From a checkpoint of a small self-supervised image encoder: widths [48, 96, 192].
Rows from block 3 of a small self-supervised image encoder, named by matrix and row number. Rows with one number within an expert belong to one neuron, the router's apart. Each number is 128 + 24 x the weight over its row's rms, rounded and kept within 0 to 255. All counts start at 0. Numbers have three digits each.
Before each expert's rows are labels from the 100 images, of 14848, where the router gives the expert most weight on average: "strongest on" is what is common among them. Only what is clearly more common there than usual is listed. The data: abstract colour fields from 500 small random pattern networks. In brackets: how many of the 100.
# router: router (model.blocks.3.mlp.router.weight, 16x96), inputs 0-95
# up: expert up (model.blocks.3.mlp.up, 16x192x96), inputs 0-95
# down: expert down (model.blocks.3.mlp.down, 16x96x192, transposed), outputs 0-95

# expert 14
strongest on: dark (57); smooth (54); mostly green (37)
router.14:160156181153113144127125097141148138111137107149102111121148156145142093129126123131153110129132147102105130090151120133164150076137094146108163121104080130112079093097116118100131124122147115129108145197113096146124138133095095108138121191137152133124102108149154114173104158111114141134
up.0:120106121114147137127093124123128153189116151143138153125120142152103117138101100131116144154182126121120110140119105156120109111110116147152138119150108103105125140113124166123132173142101181112152132065116115104048106110123122110128152144084123133151190124134170102142110151117164139124
down.0:140152144159167145086131145130145132126159119143148119142117153105107135123167163135107114139062097112093127143154169113155087135124140132100103116141161147104168158166134146134123100133131118115135127128111155135153174099112133128095067091168106123138085122106122146103141084145107138099
up.1:108176078162160126126108144116070164136095148124136094110180102102117141127153143158119156148082110111126097142136119138120105126160146151132112116123165165122142181111127117132153157091162137111140152126131128100079144107098125112127137123162097169149128084127145133102120133126158120147
down.1:170122143127117128131108126120160084147185141112133146160141137153101145136148137099125125092126156163143096095141154151148108119130117112131132102106096073163111107156116132163172064151100123163095137132112157163164124107139133097118114104132158114097100135126149156112149101127084127123
up.2:083098127117139148123119126122140186150069154128159125149113148128102125106115142166126093132147107116121122101133138176093140141122109141152095126171155169118141107125166165123106172119075113125164141127121125087102123116124120133125136141090118107133174151105135104172146136105164088133
down.2:155161133146136102135151122092121093125171110134142144111137151166136119179162143114099153158103125159139098170134140109153053123107136126107132134106129111123146166111091107141133085126149129136109125115110133133123142104124133157111088092171125144137089108137129157066120116137128184136
up.3:125125135113105117189128126101126142126153111096123138181114080156165126087136136114200181169117123178142093109115125136122129132141137109137140157108127109158119110118119112134119119106119106137086157131147114165145134133181159118091141119176154133111116132104096140142145133130089116108
down.3:088094110121132166145130140112106142124086158118103143154110149158119110140107086129094145142162111116119160157109104085078134168087104134147098118167162152156148118144112106133127168142083148086144116119128109107088119127141162139134156139105146127132169146098122113138154128117166140165
up.4:118162119127104121159149138128126120167149111105122136142138079156160141111133136085182165169113102134149081119097136167086136130153143125127153190103129096144126151136135109121121115086127093149090158115153135145130114150162151119117145116140103109099128104133081169105139143153095126100
down.4:096059120112125161125121154131121118123123148112088130165119131129076140146132119154109139131144110110107175117078122094123171161095112129119126120173171162141155119120121078119109150155113158076133118150116130125125143147134152122148146142104168136136149134102140118173157096102137128171
up.5:114146104141138133099119146103089114163097180135127114087142114103108120133133137125123164162134134110142086153080107145085125131160141117115140114121131089143154181144108112122143151098132141153144139064128130088103104168151134108107137110096103177109154112141112136081122146133171119135
down.5:162152165127176125130092109117150132137143132107149163118131146140111111097097154104140105095119177146123104075150127155140105118154119093134177136106084127147180134166142142130167090130167112155104107093147149117111126130124133134090134113171164112124150135139120128114133106101110131079
up.6:091084110116083102147132106152101112122123094122112137130109097125127149098102136120164131113152119131200150147090125102116180134130136094116111164116137114146121108127187130107143131122127135162146118139146115084105078152176140114139164102138085121116153133119130186139127112151122119132
down.6:120118136132119136114125148148139123097102120151113111154121143105113144103154124193099074101113142107092153134119129144122150159143108098097133087140154177103199158171174101134106161117139092132145120140144154111124156133125115102140072136133144121120108149116117109147168125106104158135
up.7:135111131152104141104151106125142110115177140120115192175117152128115110131155126120139091131124145135147157125167131131145130140140111094105162110157108064135120102164129137107122091166080100131153112125124129150159130137128131140121105107134154096079122164111138138141135106211109114126
down.7:109152086143149126156116122129102169136056112148148156107121115129144122121105127146133162156128119107087152173154117096096122131111120147106100138095158196148151145118124113138140147109126126113119119109133072107050109102126124146132151138130127134156172098123131116124126148118173128123
up.8:091083145143152135123111131130128191122105153135133139137141152161111115110114121182099085155146118096116135128122117169135157129129113126142126108177117115109145081134158158114113162160111167086170121147116124096086128115108118129130150152080126107130184155125130097169132135108140115141
down.8:155179110135153132112119142095112117146150093139133141121119138138111137170161137112129142142085118145103097174145177129154061144105139131122091137122127141110138174146101146140137109119138124134115127092113144134130156115134130114116089090179134145160103097118176155085116112147099176106
up.9:146153154133176130151153130138180128112164098117127121129100145129146133116135134105142141126089140147117158103144131068161177119161126134119147140149120134143133105148146132112098089142152160101119149151128122169152135095099119130131090143164140114111102104125117115139113129085049179106
down.9:130116118091111125095135141116083132136116126135119114123123091111124151145125097121112171122149055110151158194109123110129137145095117139154070119132147129078110132124106113167136139126123143076140113100134165106094122123145123110142165138147136138186145132133167112131143095127130130181
up.10:120104100127106136102141142123108118132164065136118100133135125101109115150132098130128100162127114157136173129107148146141132120078147116108135129126131197142136164126111125091128093128087125135094110160112124087101128143138171151125118122145102094153124143093162142096140110138170180174
down.10:137156144128148095105122108144146100144102157124146155135100084142156154088118155098130117115149131099142089131112127156105126118164133151157126130139102078103093095140137138171106161117144128099153174093132128170154116132143107091124142164097136152110131116127106120155139189122082100104
up.11:145138103082109140125123147126089105109091106118085117105147125160159109149112084115135156129130134150143154119089143132102153142121140133133113119138137181173145147121099108130158135100131107147055150150122126158163104170144150163144129128146104110162100135119116130096168132111131066123
down.11:130104145088114068115136092150170104120141153122156134156109101132138160115128140134077135076189082145162119163116126128137131130137131138141082139140138074098110106141155130172111124152147154100135127125124163135143129111129118111140126146074138132119143171118112111146170137106116133158
up.12:108117121146129120111077136137078168121116087115125179182132144160128140122152117119129125138078108112115118132136142129131110152130123150128088144113144124110130119171154113167116126133128107085170141170150144129112158088110126100131156112134142093159160141125159127140123059178108135151
down.12:136145119164165134121087135138123106160151148144164157119143164173087103154156141103116128150109113113128092149163135143089095130119125123132120100108135080130155135142111162147138112127074126128176098096139145097129132089121116127125116062132126108124123135105149147088117124195123116135
up.13:115101117094120123114112120117127135140116071110112087148107122074102119149130097142158103121113148156096177101135140095143156155099125133109090150145141208132120162147152124119158114145116129133114099167102113139132158107138168135152124127160122119157125140081173136145110085137136137134
down.13:151137159144146109123144139125133124136143148138175178109102105137168130084109158089120142134117141109150096147123085134094101119146140102148142130120097058118114091123136160153106136091143132088159134070151133143133120109155103125084153127128123151093144104140072124126127166126115108118
up.14:110118126130067072107137105145142102098110099136110128101115124102151145085136142173129096092142137140154156137104140117155184110153141098109139161151122134113151095149176127079117122125163102143121159156149137090137123167124170120116120115143118093112132156099090133142162117126111136135
down.14:111111094089074110120128158085089150140096088127096137133116111144154127131102084106138140194144115168139145135080103121094146156129154097122112141143126155151144167124124112106115151121144140131094152108138133108112112161169163136115160128147102137140134125134118137110168130096138178146
up.15:126107106114094149132121124062095143165144161121097125077158139104133118134102098133140155145156141186150139167118110144113136112132126117101097108129130150147139138106077107115184141141106147133093121106112107141084104129136130184106150136117121117116158188109133126117130122118174134131
down.15:141174151121140085087159111114171136142137171113168105147115112116133133111160156117080120131130090128117068152142174159128096123136149161127082120118136121117151134171141135169137149132153132136132142124125129162165130096144112129088089096110132134110120163090090100137134160136136114115

# expert 1
strongest on: smooth (79); bright (69); mostly red (28)
router.1:123099156099107151155082082139131164104113081075153126150098154148153106090086121136172133106157107139133164113159137090134146136122121134146160126098125149133097100098148135126090122150120095136122096156108118139105125133145145133134129155164135118128124104113138129205113121092123109112
up.7:167167113116129130113144150166129059155172142101118117114132087132168135110147114098133115145106157144142106124120175132147165098141156158124123149139116108125133088141121109125130075131152111133097173166144138160182133126097129160133140126125128125110076145135105117081163136125123132149
down.7:113111150120143140153146131127156147119118156090126141106091082125148109116111161092132150150162077140129080137107153152106104151071118136162118135147148119100116127108101152115152138136148196109153135081098085111116131119157140108102151150145118138130169119120164135164098118100107129118
up.8:115143116140097145150101103124122113145114127095103169122129135150170069097103114139153105152130182132135140133147146167114136109133112130118127143141104123121160121130114164062112127190159104156110145102122149124123101129108150180114137128117135111107191150107142154133171137151113090114
down.8:122121108092077115146122145121151103073078102142101119116083120138106130156118113133126146167132137172149136103086130103102117153130142125110150129147134168183117150158132097156079151126138100169123171123106129139143124177176143135121101124117103157115116122122130142093128166129100125120
up.9:138138110129087115129150114129132075125172098146090107098124093099160131126149124117127104130108133112153142126086168114181190117117141125110149160142116110106106111138126127093139063150189123123109146149137149133162112141114137123158115132151126113143096132123144139130093104150106187133
down.9:114124115097144157115120176134104128087077132122125128113101074089162155102130163106121140174128097107124127173072115122073146177149149121147092107151139115124134096138141139128116173111143145090157149108137126126143125139151111080109149154133127133130122125145095120135160155110101116135
up.10:095088136148080093168142143125120103149127133126141137140131125153122153137124118141099142151157130152180111149133105115110140158127136126131151145092116120153179135119146127129117125169137117132144116139149152083072105138143135118132191086081134134143160152107108138101157135137190151176
down.10:123121106103131156147123113156131088153112157139138108138152131123102149171139119135077124139156106114099123126148104114101148138113126182148101120133133134140124124124128110115100138145106108080178112132141144115135152083092086119165127098063094093129121161134138103097147148177157126176
up.11:124123116133101122137111134123116067126127132140126119094132108156146168148130155096126139100115158119130117120080080133138170131144158158114137161095162090163112136108119142093137129104172078164120168154120124129147090148130128112138170117111100148101141120157124164124128179102129122181
down.11:101071110126086124141162148146129095128121138138100097142118099114128133138154106157102166139120153152135173119094113099100148167131127129069142107132165125133159137138124073143098135134119109105145181141140132141164152159174146116134097109091142132087102140126099137116145135161129132162
up.12:155107147145144140117124125092140175142161154135174130134118170112082099117127131136156118135164128138152140113144126159147135121138102100129137093148130093120119102112154189097144105149074177148144118117112099122123100118127126109087129141131171100071169146136144137162093137131140098113
down.12:130154104140152115148150162082112136124111116126142108108118138140150116159144155147137169133093119122111114159118137122140101134115184152092100161118138189132163186119126111136136149105178105116102120103110136090075163117117129134101101107153135172118138106125148139090106128109155171120
up.13:159179100138118157119142151119101097139110149130121072114150112121157138134177105151121095160109156090151113107127164123115164115145206098136110135105095134122121116148121100120124101122154147126100150142173134140131108145128114147134143126132124095113119112133065107101160157116151157156
down.13:137111118115140147158145134126130148139140153121127149126111080122120120156113146093104179147175109112131078170117154105114103122107092139162098125121132097132119110088088114128130120140107204068130134076083110147132148103150114101130136119153155149146153100134166140118133132101142127128
up.14:126115132125112130170136132141128131115142129131124176174141128162123193129130106111111116185118095117186134113151119111100137136158104120132098120112116077162125084145133139138103102147074114106151128152163143138135107090128130077133142101111110094113101161104140127131160120170115145153
down.14:129167125162138118090138132159116121135151157160108127083149175149122113163143142118091137141091164114094118127132128173167085087128162160101159094118123112122133157128111111121120115113136119095144130135122129091124160122095113170150085109141136149133110091181107135077153136135153145129
up.15:151148112153127133079125117111110141128124109163137127108146101127091176174187123118092134143132100117128112158162131133148112116151155144125093086093131137112111115136148147120170132129086150141129134195105143098139132088068116103161130122131113125163105127125171122126116131151139153167
down.15:142129149131106127110143118142140119121115179180137129119109146111091085138149154124108159145138156102091100126124101174105135126135115132105184103098106124118173100153136118134140130090138105144146149082161137080149138140145131161074090117111147101109139172142097106123165160125143128134
up.16:136111105144133061137109158149114115071110096140145113093183108154153167128145165183112155104103115078143121166111150114144163114141170143105128145109159136139123145115150135094114145108165112158129155186120134115112135142136126108153145114148099115137112107139119145114139141140132131152
down.16:144104092126098139135147160142128111152138160167104106155138098113091128153158113161135146152133148118113141125126121142150144179148114128054115125093133135123161129140137068162136103108093100136114162142132114114124128128158123111128097110098186120079105153137145129108151125134143161177
up.17:132131131170152123148107159089111167110153113102141163148132135182119112117145181131148145142083104110140124137139133164167120122156115125093087131118148114078120124127134190101161151157100134169139152172134114116089107083104119141117142115137151109102131157134137135138108105159127110136
down.17:138169083153174129135110123078097134137122123131107087098170156130107107160134128139143144120109178118079098147119145141162121105112125151092126117077128171126139158126113109148163134123130131143100106143114112101088128122109100146129128111133155139146143132141183149078093124097161136147
up.18:145159110173110125118128124139128153163135129125110097147165116107101111122167120125119102146116139150151114165133146139162151097180178089070125169148107142126144135150104112097144135128119125134094154153174116156126107146105107103105120113118111113085129141143078133098157143157110145180
down.18:142108120135118107156138136115121132150153140147145137158136133078134141176155176168105148118137098147116092175132127120144124108124154136110111148111106121113179137139126116137172124145160205093081140127145179121098169089108126124098124117100135107163126156112144104142124117101120143155
up.19:183123124129142152111090133177128158123119154123137128116133126145154162130127119168104088117124184093122110149134141149138164109142122128153106131104122103110136072114132124117135098129135118098105080151166128172139119091066118108168163130105162077136116162140124117132129120121139115169
down.19:119123166123126137144132127111144109095173079101130165106110135121154118139129134084141156156118110165144132115126127075136095144084146112135169138157141144161148150117125116130126116142160121118122109085116133091120170129145153117114095078195110153143125107122156157108105077137113156100
up.20:103120122146098103160138162138108076118135122108107113120145112160154162132130126105120152138125116115171121142084114122101178125148159139131160152092143091147127131105103115115124140097136121135125136191150128079105111155150140092153187097108098137105114134132095166117157145138145133178
down.20:104122103126103136088162152157115101123112163126120092142132116109105156152164122156085134144117128111107136129109107142119153146151143155090080119135153118117158128137125091107118141111121106075146150165149135129142136115110098103148096118076142099097105142161102119095173156163138156182
up.21:178122084158170127127122161132101110143164154136144148160159161142116155173152118117113112137147110138108114115144172154140118107117133130132120081133155080150110113120086122116120100158082141106142139142130164135145125117105111135147142112102132081081115100147136151092183124154115150154
down.21:116146118176160148143112139134121168122124173118152122143153108121147129132153171138119132162090131095121140132136125143139152110174154099127112171153183115121188129121137133122125106129119125094141126155166071120112135088076133166108110090123128110094111128129085131113153117140169115155
up.22:140163119167129140077121144155101103093149132119137122138142165171116091140105127084127122135131133135134110189125151171139110133157141109116135107091137119125162119156102141090169103121094147121119107135159148067121102143125099138123144101110135115104159187115117145118151110174145104127
down.22:100132076135101105130117130087129140164113148105156093163133151172114138105124110145146088202136109161149103094145149158075135152120151138129108091143109116142142111153139127108090167164107121122133113125107135124121118117144133116100136119094126117091146095078139162135138154166133147120

# expert 6
strongest on: mostly red (74); smooth (68)
router.6:109133146170120125084118138135136173115119175138156172098141090098110127124154186157119122119139153085109100113126134156115126093187142130141107095149118096100132120142167150135120115128176139151143168095107125101136123122116108142095122112131132143133167138142117093112161151122154077121
up.7:151133124116144152112098147067087168148139125104149109139149140178169127117127126108133122112086156126141157135109144119124123136109177117155096155163176157139171143108098140124143101111124150118101100119162137141110127138111163166110145134174143118155120116131086127105140099087178139140
down.7:100113106129143128147132118138119096150094153171135077113170163145114118156143124183064113159150101122123139147109122145109150154127164129127139107120149151143156097108113124125112142084104115114146108142141149130119109148124133128154142142069093085112121127099107120113162156130177171162
up.8:139092119154090155123133100140144108141147127120101120169137115109121131120161131131130082132158122130142129122134171140158203121114115105134131149156117110132101092124117160072141075154088138130114119129134124163160114127120156105160136127111117068102133180105142145182128114145122125159
down.8:130168093127131090138099096113124131128085112144132062150158122129118160121161127134128118159117113130102105098125165136120140119176177169122087163130123155120157130139156157133120164092153091157124193150143149149144100120120127118125100121111085122140098130128133114103157170136127146140
up.9:156100079090082127135132132081097108128156104127107136121154116147144160150107100122123145129156118155169146133112127121129131119072121151142090136115109129155092114091103148114164108162128140153085124135116124156110082104110143138151173119104135113151137157108167124114114119106154140191
down.9:134161092159106113169143107102123106142134116084144132139131103132142129121111129129133142131110070132120092188118093121146143129155136142114079165089108106112094115130152101101129134097145126120106128164155105118076094095095098099142151126129116159099126089118142161139103143129131179143
up.10:108084133145101164138125133148090118120138155106099154109129100145150130100117129098161134080111192133161184099105105124133151124141099110123093127166148119169120098085121146114150100164095114110118146127105096155151109148124138153123153121154134122114124178120137149138174105136135100150
down.10:144110085100136127152126161094135095122114149145142132140116133134146175153125147172092077108166103140120130143134141159126135107132156130128101125146130111173139119136094130174102158118116135148108121151100135118146112092141128090134086138076131093120085176089134117123150190111128158130
up.11:124154117164114099120165093139156115161146120101132084148132181136119097099134123165138087106131116151103092096178101128151125127132114153096148140078112140098135118131149115107128143132140125124135090160159146118096156115117120168125115107092140126085102145138126116144090101126127195148
down.11:117097149096143127150127098153172109151122134114142096176093124150137113104108121122114143114138107165145142070135105097107158170098084134159158162148131103092171124139159135149089122112126117090169117123134138160138154139176164157134131133093127126118143136097082102152136124138131134129
up.12:167127099121139102142093135092104120150163123108132156103164111126177159155105123107150150123141164189135116144114085138149112117112140140128090135105133113157100131093100150141178098141171157122077125127128129139117090101112144152118155123112156145143132138140153149116134103086142135181
down.12:141130085122159126166128110098136096166131112089141093151131120177152132155115121134105124133123093143079115168158086103128125133134147153133091118099112146118120138109122123141109143106109116087127108159110097126084142073096112101155117139107118115144113107095154118098099140133180173159
up.13:130144110078097071111157108100149150116117090126126157105113132126111152151107106126120137169157099148118141103155124090143106094152138135149115118076047159168089117133159137132145116164158135154104119139118160120103110084126153131113142115130110128155155140129159112123127151099142143126
down.13:125135087144114073179130100069109120123113125102125145149144106142154130129122124121152116141124140127160129089102090075122136112177112116093116186155130120147139136131136138115113143141156069173124156127128084122115084116117147128120127099127087140106105131113134152110092166145148149126
up.14:160163084132135136094083132090058131135110110147104095125178138119079112161141095107167107102133123128122106121100122158129147124139146119077131118153133145152125148139123121131172126089110109186107163116150120127120086151118142130109134136143133113142129100169160136101088125140119126144
down.14:121114133098126124154122094188108131160120088103130127118135121111178127093088119124156171108134121158135132124164107116112130163116119110173153124082131154071112115099119138122148119112144105119138049114170138125116136148121131142146166140133110097165161152117126120146158085109118114128
up.15:104116111087083116140143104115145128129129084144092142128117124115093156109123109138095098157151120141155140101151167072112138131175098139127091108122038158125135111124156124129134138182126120151129134162132156111105093118140131137140134123152100110151143170098137130144154131115132168131
down.15:104136106143122126126144151080089128149123119119076132120138103096139114147169116092116134124134139151165124164099119055102093138130080142098143151150134132165135160087086127104126140129143148157143136130127117157152105155128150144134104124150103160154089143114141151098094145179123160135
up.16:177106111135123099110113103137143121151161130146120139102176112136124122163117111161116104110136180153127157120159129129184131076114135113126134126151096126128123094132142131107138074165170156140083137127122146151132113117082139138131135118122148095156118136118166130117145105074174156169
down.16:173130154109129127137128139126136124139148111138131130112157150130076107149132114106125116099148143126133113097129111156173163145115127077152171128095105126134100100109119119142186088119100123159084072101138095139093096129121105092148159113136165073125153114114152140122100108100125137151
up.17:112110114115105084102145106114128128101101093135123139111114126108103192119149126120086138126148137131134131093120172075113114107162130147138076108106069140136140136156151141168126108139164143137118134141133177100132121121142147125165094085173127128177145157102157121095141131120129140112
down.17:089105111159121132144136137109081150154129132098121131116160128128141051146118108079127132104135114141162118164121106121107097131112091098101167117165148123157166151084067131093150133119105152153144114114143075141117098145109149145120134134139094142155140123122117152142128148160143153138
up.18:130078118120107131159128111092158101136136148127108137135111123104118116147097149144133079100162163150127125085151126150160150146143047122113124162149099104179093104131135123131144122162104143140133139138104081108136087142136137091106133140108158111078143146116155131162118128112103130155
down.18:158135106109152176132107121133119129100092113176112143108151105090122147149155144123094081173132125125104154144122150131127151099132155130117127120155104185150135119131123161109125128117119111130112149139131142133155110117102129139121088124130065077168073173092135087101158140138133131148
up.19:147150087126142147122074126108071128174116105115139144101146110122109131140124118106158124118097156130100089104106118164129096133137145128118105128135155130117155178150124133141152115088159087149134157086170110110116142114133126098124132115187148111166159086126174131094127093138118115124
down.19:120118143100093133103146131173118132135122105117146127111120151106191100106092119119115137090142114176139159161141101136101118144104134092156148073096128143107117112092093143108138125127111148091125071131139130145144131155113139166137163166124132105164143148128116110155195112118142131150
up.20:167090147135116151132118136102111112116154140141131137121141107144121167145149139120124101094169165139154121120131143141166156130134097134148094155137113088148070066096123142137166080150109155128126145139150120138144066126117128099148165138118171097094133154133131126146113108104121114180
down.20:148141112100157140154088124074138123112076108179127115136141135142095144152138127115089087171151114128115134122123157107116131122137149145150124124145112174188132119118140127133120159115105128170120150147106127130126102126129120124136091145141086111168110130080131066101140183113161141130
up.21:160131080132129116139142101095125110160169099115112156103170129135161157144112108113119179110135152191142130140154097104167105098112105101110117113098088109149127122098094139144177111162160165121108125122149154131108125114119135157122136123131152149156123119131177144100107106118126156162
down.21:126127104132157171169143149102127125157126104126136115137132155152150074160126140123101141117121121145077145161155112105133098136104108157102122098108134161135151146088089104153142124117097124084106118152077102133080151087115116172123115153135149130146131120106122108107141133113182173143
up.22:168125085107117110130133118114106111165182107131104134086145094117135175143090088117119149126143122185128111154139105108155112106096135126141116134086070113135108119124101142136178100166162161124100137125147146111101134102103137133134146100144137136158140153107173132087114119105132138148
down.22:125132107137163170175124146132129106140132135140134135136140156190149090130122152107115169118117112141094123155173069102124105157155104155104118122083135116125136115108125113153116137095116111087137122158128117125087137079090080158140137146122110141103135099138113102099113116137170165157

# expert 12
strongest on: mostly green (88); smooth (62)
router.12:133167129132120111128142084136159101148152118101125143123141076097112146100149154141144111145106104148098096094148132144142110124167147109127132150125092132117155144169161136122106118130163101173118181124116135131156151112153134095082083083168099125122131145090152170134150122161111110112
up.0:090131135134101132147158155109103124135126144157130135078156122122151090110079133112150150149130109125169120150119062129109147132142130136102139139070129099088109116112129066130134162103132159127138117142139093099088097111157084153112137141086126151090136132113101122149098125121155120151
down.0:122142115164096127113181133137123134098151148100145104130131095116164185119160113145136120115099105137152125124121145106137132153161125129096124168149158079111133117128148109160127107115157115144137140158164122150184130131121104108154120092114125147091082105149113169158139085170086126153
up.1:124087105139099137171122132152114102128135180142123140107142075163133190140155099133094169145130147111164114127076095108118138135183106132113122126111120069167125104097132109126106108143126178115136148134150137167145109136132110110148126126115095141105124130159101124091158132131133118152
down.1:142135154103149207065136144142117150120130125146125129112108135118147122110115161104112120156137108120134160161108129179107121129110141081157151095137128122145162119139106154131131116113116147121115101103139145160173138110125143131091116158139122104151112141152097094162204095103139104111
up.2:117133106116145146112119184177091165095111135139111140102134116113112141108137113120130144122117110096133130128098118129092132107130145104149153096089125135175149137131102070137106168110074116130120102120147138153136108181144105124120148129147087135140138116207091109116151145136140096107
down.2:143105144122125141165150120119161122133160089104133102170098121117122144118164113149124095140124107140131143150132169108185150142107089104109126132144109148099124109117143103106123095157097145077117103166114086164139157072117144102128090130123118109105098152104115128161125081132149169140
up.3:129084173115117158149172114131151119072143117134130104146100132102132153116143160138117112119164135144141179096117102073158157167136085106112145127152108137156096089127165111148122106154117132117126092160094099125150130123145129126121126140119178120105102142098116120156076125113108106128
down.3:139146071120146140136082129082101112128103103134107100128139128140155145145147148125138116098108147137107091122153136136112102136139184219124105152128163128123112168142123098147127131108175082144150154110167155077137132133113126155147140097129121135153158116108142140105114143142109135140
up.4:104117146128081139123177115149110133077138184088149116126128114182116105100082123101124122113112146110150118135072102132118112084147107116123125130119090119120157103111124147113137139083122171119119124143155145155135084149128132121114130135112093157107144168193090137140142142116127139123
down.4:108091164124103130141169140154142130096133108145150078126134125104111141110154132119122134155106143124155179126082092111154173161141145090102159150123153110141165105113145097103117111086122110092149099146158139118144121139132123132142124131126174106104109155119084138151172090109134157167
up.5:151131132141141089134120125081129136065142104106141108080166150120114153136137132171112098078125136120117093142142096129136129108141150153134085123099137154111135104118133133142149123112154143123085108173131136113102115110087135123149144119106160120137124148146143116118137131062187144186
down.5:114079159162127153114123190145124143109141159138128151104133101124101137131135148102104138125128140101172133142134112131136122150119114113123098134147147099086093126088122164147142124120126139094205112118143124116152141163125093106159128109124125085119150097157123125123058096136114096166
up.6:083119113155127136166127126088118163121084126086136073118141107109141094109131147137166172112103086121111127121115115132114151150137158171118099152144191161118123134130132115130142161069152104112144142147119089117115140141135137137140138154121102145121179070118118142162134131114111114136
down.6:152139142099118112178107078089154096133141100103134109108103138121131128112118148093153102123131176183111095095153115121139102137138138124117155154118101135130133163160135166135133154127187089172130151088156150111135147109151143125121106106149122141137131149123155117106094105131099174094
up.7:123090126131130113145087081178141132106120131139147149130117124137089159095148142143127111112199112130123119104138166146142160152148080140166121115156111108107115073136171158124104109151116129154166130130117159123137113108136116121181111116106139089131155182100154119138124141136118100107
down.7:120093091137146132150095166076090111100116133137094110106136130144133117181171122137105099134160163121129133149105138171140140133111139137111131134173140141126133166081097126075126141129144123135152125094121121069122103119101127119163142089115116120131132138093158142089126120146170141174
up.8:138093074146109113150090128163097132150126143159098120096153087098094155152125134169130126135155128134123138137145142171161170124125094122128085159140153152114111118138135141106176114134151164141131136120146119096122115123131137067156138115094106079149156166119156137125146089105126138156
down.8:093100097118099120134128124115122113123120106120099051157131158137086127141136105157112127169148076132131139153156156125130167157110127132102115152142153149121100141106135085077124160137102159101136105172123134095115127116116158086161146110105115132110134144116155151132112119146148176164
up.9:121105086122113151131119135115061150137140102082128099129140160160152140130119118090130107101133150117149144139129142145088152122125170115106126132110140120167109109141136123095151136113116157129126092165189113103098112123091111147112178166104144135099147134143105122138131154109192128173
down.9:117132100116136151149147128128182127199112153165130144156142159162134120153081108174109145105158141144136152124163137111143128073121140119149113110085103121118102133119100134068114104122101111113114125139141164124125144152098163149124107102154111082158161154118138090116144147139126130136
up.10:154138102128119165119152166167120104130113149167147111102172138133128119166129134136115099121142127103133110164142119168114138094095167122118135095094106113138074105111073101121146118088092112102115090132158124126124122119098078101137166135088138088108117149143105131127130153107170138142
down.10:163126078144144120141140174099107137134146126154124119137160125137131077172157106132141143143093153136112162169121141126163125096111139128078130109122120167165127153120104102172133124091123116134107142154096105143136150131128127165119072119159127129132079115150121173085117117135129180125
up.11:136127145108108111108134112096145141109131105127131121127117204110073081107083127146123105143159129144131153130139105115152122081138116061128158103125105158121153140131148138115138148133154162139097126107125141080089125120129169128092117144146140135119139133125086118136144156075104177117
down.11:155133139125122122127122081143112122118101110181154130093164118109130125152134123124130150124105120122131128125125088109111138109153142148117141110091136114132124154170126140175142091105134087171149174092186146109196109131152132177125129093126101118165128137143126130076121155131110082129
up.12:114119096124122132104140148095092169049093099156131104108150119145124102139127118149125153135121114107155170148087104133123135090126184145116102092149159167158136135112116125149146158096164149140109136164123105110110119149105144151149121158127110123152141103159132128127158158094167109142
down.12:125126123130136145125121108121163125144114156107142121146131126075132153066146108142152112165110152110133145090115129138103158132190137091115139122171096131127143122153156173122142137120119097161139126145101094205146117141127141129121079139135111136100115116136117123121088149136100158067
up.13:083084123144098148146154116128133126146136123093104119144134169091107091139121095153148122140119120109140198114135125105162168123122111090054131106139133156122110132123138119051132111147079102114135115169102101113112131151126154133129113124125102118109123125103126163142110132149145158132
down.13:133129159091141157098094119117099151120077135198108143113113176155138097120070137112120126098146120113106142124128105134089109133136114155141138086135128130142125128160114140171124154125140133152156144087147164109133102156135100161129149158120121121157154125145139085131163179118125090116
up.14:123147117162155161144137173162102147068121143166132152118171160140150114128106114149120128144081149100134145130120086126141129090142160078093161087102119120143140133125116103115116123107097122099090132163142111088107122114099109141097136131135130108143112124170081108115155145128166155128
down.14:112121120166145111120133139091106143099129139115104166183137090138185123122147129128184135149071172114125131106099152148145117115159125098082109119164138123129102145149113136121139155128110084122133178125094073155139136101113130110114100131152140113099128133138132152152118121159086118105
up.15:097126142140120150108145128109129186075122131138126152092134185135118085112117131134112147144115170115145181117121094099145118089134126084093143081128130157144151133097115122136135145123127149121085131142118086091115108129099120160099133143150127141117117144163073105115115145082166127121
down.15:107121095179141129117167149126100120130149144109119125157144100123134153106173107121153118159086143084167140111100147114136168149152120102104132133152159117099100119138112140096123122116108111122151140161128096179170124122109126117147115116138095143103096113148134183108080100173087126136